Weights of a small encoder-decoder audio transcriber: encoder depths [2, 4, 4], cautious_adamw at rate 0.0015.
Rows from block 3 of the text decoder, named by matrix and row number. Each number is 500 + 40 x the weight over its row's rms, rounded and kept within 0 to 999. All counts start at 0. Numbers have three digits each.
# proj: attention output (decoder.blocks.3.attn.proj.weight, 128x128), inputs 43-85
proj.0:538530507536512472450517558470510512505401509599503499487482463596535506503489536442533516490544486494512474451471509445492458517
proj.1:476488527489507391480508515523437555490462504481507505449511514559477466465448570603462531475510544466508504485518586537553499441
proj.2:543514451542456556517572533455513509525497466507451505463557498372543478519515510514453520505470515421535479498495517496505498506
proj.3:473527469453518497506534517523539491467533542508471467482545487541486450465536504522465554469512513552480515512515563437569496515
proj.4:507477478542504478460436462432515508486458526547483494532485543485487522502436516437535408501473458528502502427498508455544567539
proj.5:506509495519491469544501515567456535465483501532502428550464502454478496422518526555503501462509485434508590436416486539507475462
proj.6:435510424534490494516456493526445489542515509451543506527462487491452562516534482573511438463469438521541451509459511528583532485
proj.7:516494483526515522494520456484528458441394495468564511526526534482552461481467550467446448533467505480534498466533551471442577532
proj.8:501520543455344414493435491490477458538484489526454540497530477574523526550456462506547542541487452445436456565503512505533498533
proj.9:524445436492518502564513531554550537506439484525516503535493473476515471492496451456466519400533531490530444545520466457445510507
proj.10:554506529435443509490533455422539497523472570473488546513533504483498476575495508544516477489584481457539447458545471464455511534
proj.11:488501506466467483565612544481448493548493514513498481460422489473563495415421477474486551507490532527504445536420418557411493403
proj.12:516459488508466488471518504463485450487461461532462528503493446446437522528541563502443420441483520465403494542506429512483502475
proj.13:454477503472509445520491508530530468496518469547464508464515492483544445484482473456571460464440506451465405450498489484458595486
proj.14:538561556558524484490557514397514507491501478531524482582484512475518469466492522431456483491487530500517479440487514543483540546
proj.15:519495495544481539467476461508533415504508501547500523563474513408483525532466503550523520587509537531443513483514501511535429484
proj.16:523520506490524451529501433550520541435560446444527567500540475452445478493533534501508516535553498596504552524481513425508496483
proj.17:494511461561497386546470476523457488502522525491482564485514455565513380542529546472539481511460470410462514414460453556558476544
proj.18:523488563505487623553566543488451493520542522482502455554542463502451436481482468445477480517523512493533552484482561515483525504
proj.19:483481524518508458519452452534551508509460495545415568481417469448526478534610434449489485495540523504487470523595568431497512501
proj.20:509513517505563523523496494474523436541535490563527491495493545489570507521413538500494513452447534504536556521505499509455557399
proj.21:496480471523470460501480543455504403472551521483558524510509521487535523532499503567518520425530544474507423515506551513494518522
proj.22:435585450495550532472428512537458499536492554458425488423453485487512515518516550473479522436481512451542419460498520453512479502
proj.23:566469442489516506518529477479487513553472463534491449532493538495495488555574437524558552567503524580566595431489606479469467538
proj.24:401516508491491480466485563477511535461472392512464520484486510555520493514477559426541508518599519515487547487547549519422539567
proj.25:515416423466439498393408489448488481531474494553462526540500523521545449502463510430518523518488556564483487530504482494464546500
proj.26:511493463535484474518526436491561491482486507506496484532512499514442469503435506503456479439539563525489546492522517418485597455
proj.27:480456468487471521566438514478489537522542560454491476504473521464491497555531533420482524500563424487535501505456537544457514521
proj.28:534476449467553462435519549528467488471447487564452493499465477502566573589604465544538471535497568519492506510406457484442554590
proj.29:505505509529562424517541456421448563420449501515442576546514494512517496414479501448485477555483524499470502479492505482492526547
proj.30:521529493504522507495479482496480461521473455581548473569534499473445474439557555440584484501480449445529558470430532567499497435
proj.31:577534578474514530567542470467569466494529496505505491446519477511525520429483522551561546492548529458521492496480516505501515495
proj.32:473503622545508550534538471481469560446511464430514461567542467420465434553574472486507537506486529496455559460423497563507456468
proj.33:542533486597518529521564536478482450488456442544530507428440516508451468479489485439450440509443567500495504471525517508482546463
proj.34:558487526530521457510508492507571449517509472511461490503496508461538468547482501453448464540522457421485485571551401591455484502
proj.35:504547504491514464519507482445487532533479528520486498552511560481487524470555506514488439540541536546518480442492477419456538500
proj.36:459522507547594521527476533526551533564473447567471448545501534494470538519541491531553524486587462490514469554431510482529478550
proj.37:508448512507469490442493538545462447513566466497554467547540589439537481441392504509523614492515497453448490564557464520485575476
proj.38:542490533467526493546505488512468455391478493508442499485485432498538465432456516608495564592438536462460493539533489507488495483
proj.39:472481451443530465475473499492498484556544479473514498436593425459498456441509492382490480517517599481544540508425493551473533487
proj.40:565470584487501424466425461476545496531512504498492524506436501496543488496506477411559422464533509468456500541450490501562497458
proj.41:481503544472491536493501429481467563475494522400489563499522493479454591552544494532474530509460554543463577523476434503462508502
proj.42:548514527501501545463491439467515517485465506548448421521487528484481566502510484526457467429465535536520569473541456500412528556
proj.43:441553488496490507524479468458523526504517449480471491521552603528459465530453462459452555487538425468424575513475436507530517560
proj.44:461413394534467447385428477527467494451498535501497529481474556525528489471503417533484492507520522489538502558466547519451509536
proj.45:467544467493460522506487478549471533599528583458554553488478479510435514507541496483523453489512486545532578525527556524473533543
proj.46:398430516511494458524511443492562530534536520505481438487511486453454437507523484555509464468381464504483429495477551455483529444
proj.47:484457515509498436563485551513483530541494513484448390485476517492528554421508572541573487555519517510560478526482486424572499413
proj.48:488567534563480452546542549473424581444514429518541482453494527550463525475544507479450471554463432493527535500518474497561490529
proj.49:548485473444453490465538420479479536503463525512470483512496497565535469499442517436472497484514498417582434435554604505505575537
proj.50:491505497508509498512479519456474398480475527553517528516441551670467459541500448469543517495512480536532495446469472545525471457
proj.51:470534541527494462477549494487488507476465507489515490448532522486504469495496448531497604450510522482536506522563492402470552465
proj.52:507489476522521481515498496451510481519495492541556502517481492446525447535512456498489520504576465489447444525392428458431534439
proj.53:479515500523522459453458504478474476543489570565542548520400502535451522512517577545468528531518552605587527450516488554444460520
proj.54:400511461469393541529511470503534579475511469459465473546463527443499586464544520506531407560458544468498477482487454428512431498
proj.55:511512514522517424483477524446494465499416517495481542514521481544492556503558480431516576470508474505414402515473616455517479467
proj.56:486499609458544518504477527482529555522425509558533477481510499506489466446409545464515461483459531471493520542563632488543463488
proj.57:445522520585523538446415608534452496529468513489522452459450482504457482517438482525491523493556480523470495519511504415470532533
proj.58:414479468484546482497514532511558522454548517509586440488517453532443522535461439489551517544527478548508496502516492538506469504
proj.59:447452520553515489458463535397550426488454561516494546477485498456494559476533467574530551451439462491547482550529559520552451437
proj.60:482472502481516519521481553560511487506536422539513469448473406539487541547474461500463554521441496490496491526471524475460477482
proj.61:499555429531499476472463516484399437480511565544502454444542496523521600524420554501434474506450483585572522564473538474487481548
proj.62:534508460495466536545550449499490494531521530478568484574513501458470516538511520560485475516457516505488446573551411524461474506
proj.63:487484571480497496540517487499522573558429477503484499539493523493519538517506485529494435510533486545428471454491429551471524527
proj.64:481460478442533443502481477556566500525593540479579499423483519534495593468511515486482581552416468524506434534415522494519537475
proj.65:411458477525515528526524503486501415483591506511479511565505512437429563537445437529471512559476541519529499467536489493525508564
proj.66:544567560529512507499484430533486541527510604516464516442450518488516431512496546510516512521492488502514532490525496583512475484
proj.67:508415532564509492555501517498468532524512481436551545503492527570543442439497444473576557443437482513401462508484445533552438430
proj.68:436456492439499529514435476440503386563468512493585507480466487424543555518438487488462504446526448558574535537452520480539486490
proj.69:544504533514514559482467519494499489516532467529485456562475507464532531518429498475453502437450541539554506417504457453579482573
proj.70:501468579527517524541492488426523491539471432493540451420600514534516545506579476595515435465586474530532450492493581484518396536
proj.71:510556541487492486495496503507459572501531489496566510608530501518483514465537561457500513461471524469466541545510479482540461556
proj.72:478532513483499439536479520541506531568531481494492459439555511560555527452536485581433498451473446564450589488521527511514478487
proj.73:491511526477544487536491518570461513421491493589570445477505411469528520490513509457522444465477501442587558452499498455498565525
proj.74:470504492462509528495525542502458534518546533448520501511567525488562510460429510491496463486437489583485416520462505449472554531
proj.75:537446454492447482491486494609457458477472419468433497461576496500457428543568476513527551573585448480605471511551514508482550493
proj.76:513500482462525454459531573514449503464520514518487464535489483454540500510558491501478455492595500449522571504457496501506473526
proj.77:475466521513481506475472514499504445526484487505515513452481521570500455495474544466536516502537382583535494552473522491506363540
proj.78:542501565444456541487508476488531433445470462511464520428541599558531458506460499506551611448521477482417498510505519476470525534
proj.79:527458574443472504492500472529519503528465595481515553483512479531516506542556519454590523511445529544493488472462483514506540595
proj.80:455426484426483531484510510541476522456474487474490440545504523563527460506495455508487550462477541499475566493416498514453467513
proj.81:487530559492535536465444386514480476501539464558552513508465501524506444461491522502569587521494507519449495481539493483511518438
proj.82:545495540481521470560485391459527556516548484545501491535447473466521504533458497491506460459426460543519512523554497532506460528
proj.83:501543411491518542585399499472498436588432548454485459492434505511508520479499491560545519498539444517404487567476538509512482548
proj.84:478371538518515390425500504483548563521501495532471512498480482445445537507436576487571508499446477569400438435560546518531485519
proj.85:566456517498509480563491468504493470542501629491532466530475522473568530506498488517572493485517474455497434483530440493500480455
proj.86:509525443488583484459506536568464490479568524517444432535571479486459507514532504492455491432472504489542447551461549549468488522
proj.87:507508560480468488532523479568516467527476597499557524623519470509499481552507475483404479525528478487465562490481422539453478455
proj.88:477557477480509463419458494464481483532534567508457514567550526485584478472448548482532563545495564574438591506520532436511563564
proj.89:560461491504538454434509502447576442541473475532452510503509571458541509568478429523509587497470453487479495498476544480494501564
proj.90:540510572562517461432518488452501485561500464446542493481463495511533468473508516537499583525480483433523541474498493454484504515
proj.91:489500423486575516503469524493438548473505464503493523520510510489536494514486492544491562432492489439506554537540508471500477416
proj.92:482483560465503441554432494546521508481484521483496545520521461468498417519523453450468451466449494513454517437531494466493557576
proj.93:579578494485535528500522444415517477524478473517548512581508523463520569528511520492494524464505452545543506459465477475500492533
proj.94:490457461459459461509521424455485511434550514531589499532503547510457525557511508545436474482453466460489482509473527468468501555
proj.95:529554460534457472543482477467546494536475518466523524526505472449505494576458431517495501550505511522514547495537557485496569455
proj.96:435397461521474544445488500470466459512503541566503478462487507456504514467481515465541433455499477417496487527498469507561493456
proj.97:523502490451463487507449464485507487517583495493497536502503538455435398491449479500492498601497508508547524479547468516510541482
proj.98:482513489538527526518484534584486571467503485490429492466552483445432479449532599609515513511471521504531570564499473488535440468
proj.99:544525470572460544515503472480593544505524473485487509560458492521498517489471547555511488506486614519576536545542473567490452497
proj.100:555479445489504528535456469484473487551489559488464530488494592513478508482462453557494569585482502567556452537519461454475500522
proj.101:447499461508512511500476530469488483500528534534511409458500489471502522465580533496458548466562491473444459448503427460471453538
proj.102:503438533480598462485504485473600457534517492532419500550484504516574458513556509546451513392459552471481506538458516526509546494
proj.103:489520454491482564502525548462475483581471524443505480506492500521521475477502468468425545510486442483599580563472517534525501506
proj.104:527530480486517540525495484475564496539517521493480427483442469432466509541437450488471524506528526536516531512568575525457498504
proj.105:460503522563511444519558488439469439531515483467542476503485403514491578557534573525496476522430522538433581514402436478478477512
proj.106:546432505460504601552545421534481532525528551454467516487540516444439556512373544454442536457525573507552520512507483557526610472
proj.107:526536520507475560507536465479487501531543540511485536496517545516459556525474560520434525429488502450484528539538486452531460556
proj.108:474574547523566525468553443491542555496470495528483516521472480453424504523453564493501468583535445457499453533513452550535501553
proj.109:541481517470449587502499463517484464531478531490558491599502524497448526454495489520453495518418469479548531435480457503499518466
proj.110:535486490523457523359478498463502544556498537516512536559489480507507488517572483519561507487509443509480503509445523523548455503
proj.111:499502471571411537529465504470478519551527507577558475573486503556630446528504500459538521473497477468490456481439535488455501527
proj.112:530402464505452567525506486514545505514490551545542482529512538512502472506495454567494481425504471563561545517520502508521525526
proj.113:575404440453568549441514466546522555589570486450457559496544521561480444490574485547520540515480462517461508540483483534452521496
proj.114:480496528504524560448457519487599445513494516559519458507479456479396516443521488485461534454465485512535435487575556501470522492
proj.115:492493531521411494483475495489522481571511522517558481500505540506496452480532578493497553492484524516538509544545518448516461499
proj.116:426533452453477498533510496468505478445520566495472446488549486463474455511416475564513559540523478500552498463589498471447549504
proj.117:502456500523505451475483508461534455546473452543504457525472537589487486441501429541521509478455521486536404431514573526468516478
proj.118:465427451469531526500519494511416465523512560511456491476500454551603524442481529540484471476501510510435484508547539416457605541
proj.119:544542447506484563488510478538492538499517521504482544488463513458552531522568473471448520454444525539518463421561525571496530535
proj.120:453496605537474463540498402490441483543486478524517450494531472466489511495507503537493545532529519522522414409460434529497503530
proj.121:499504484495510514528528463510476577526483481552465548485482511418557579497456473482460486403461631476493534474499554523501521504
proj.122:520462496533516515531526485546481376495524541519453547511517464565603471524477482508499500489576407494560544520521493443460488479
proj.123:435498622562489586511533518531462541505536485492494520447536601440517542513525464494498500506453531522482469522509584438510473499
proj.124:559510541447513463560558454492516509522513535493578494593476534484440485503575477577560538473451504488554462393527532505474455497
proj.125:491527556473529461504437549510498473450438460486441485449524475470484472562582482507488507533466488451514445494492531504516513491
proj.126:450509441472493506394559532515529504424536500551501503439511487531520496453530532534488488530516456474533557577503441532508588530
proj.127:524489530479550484504438514491569555489566482516513598474506476523462505510483459514510490431482456562543462473512562463430501531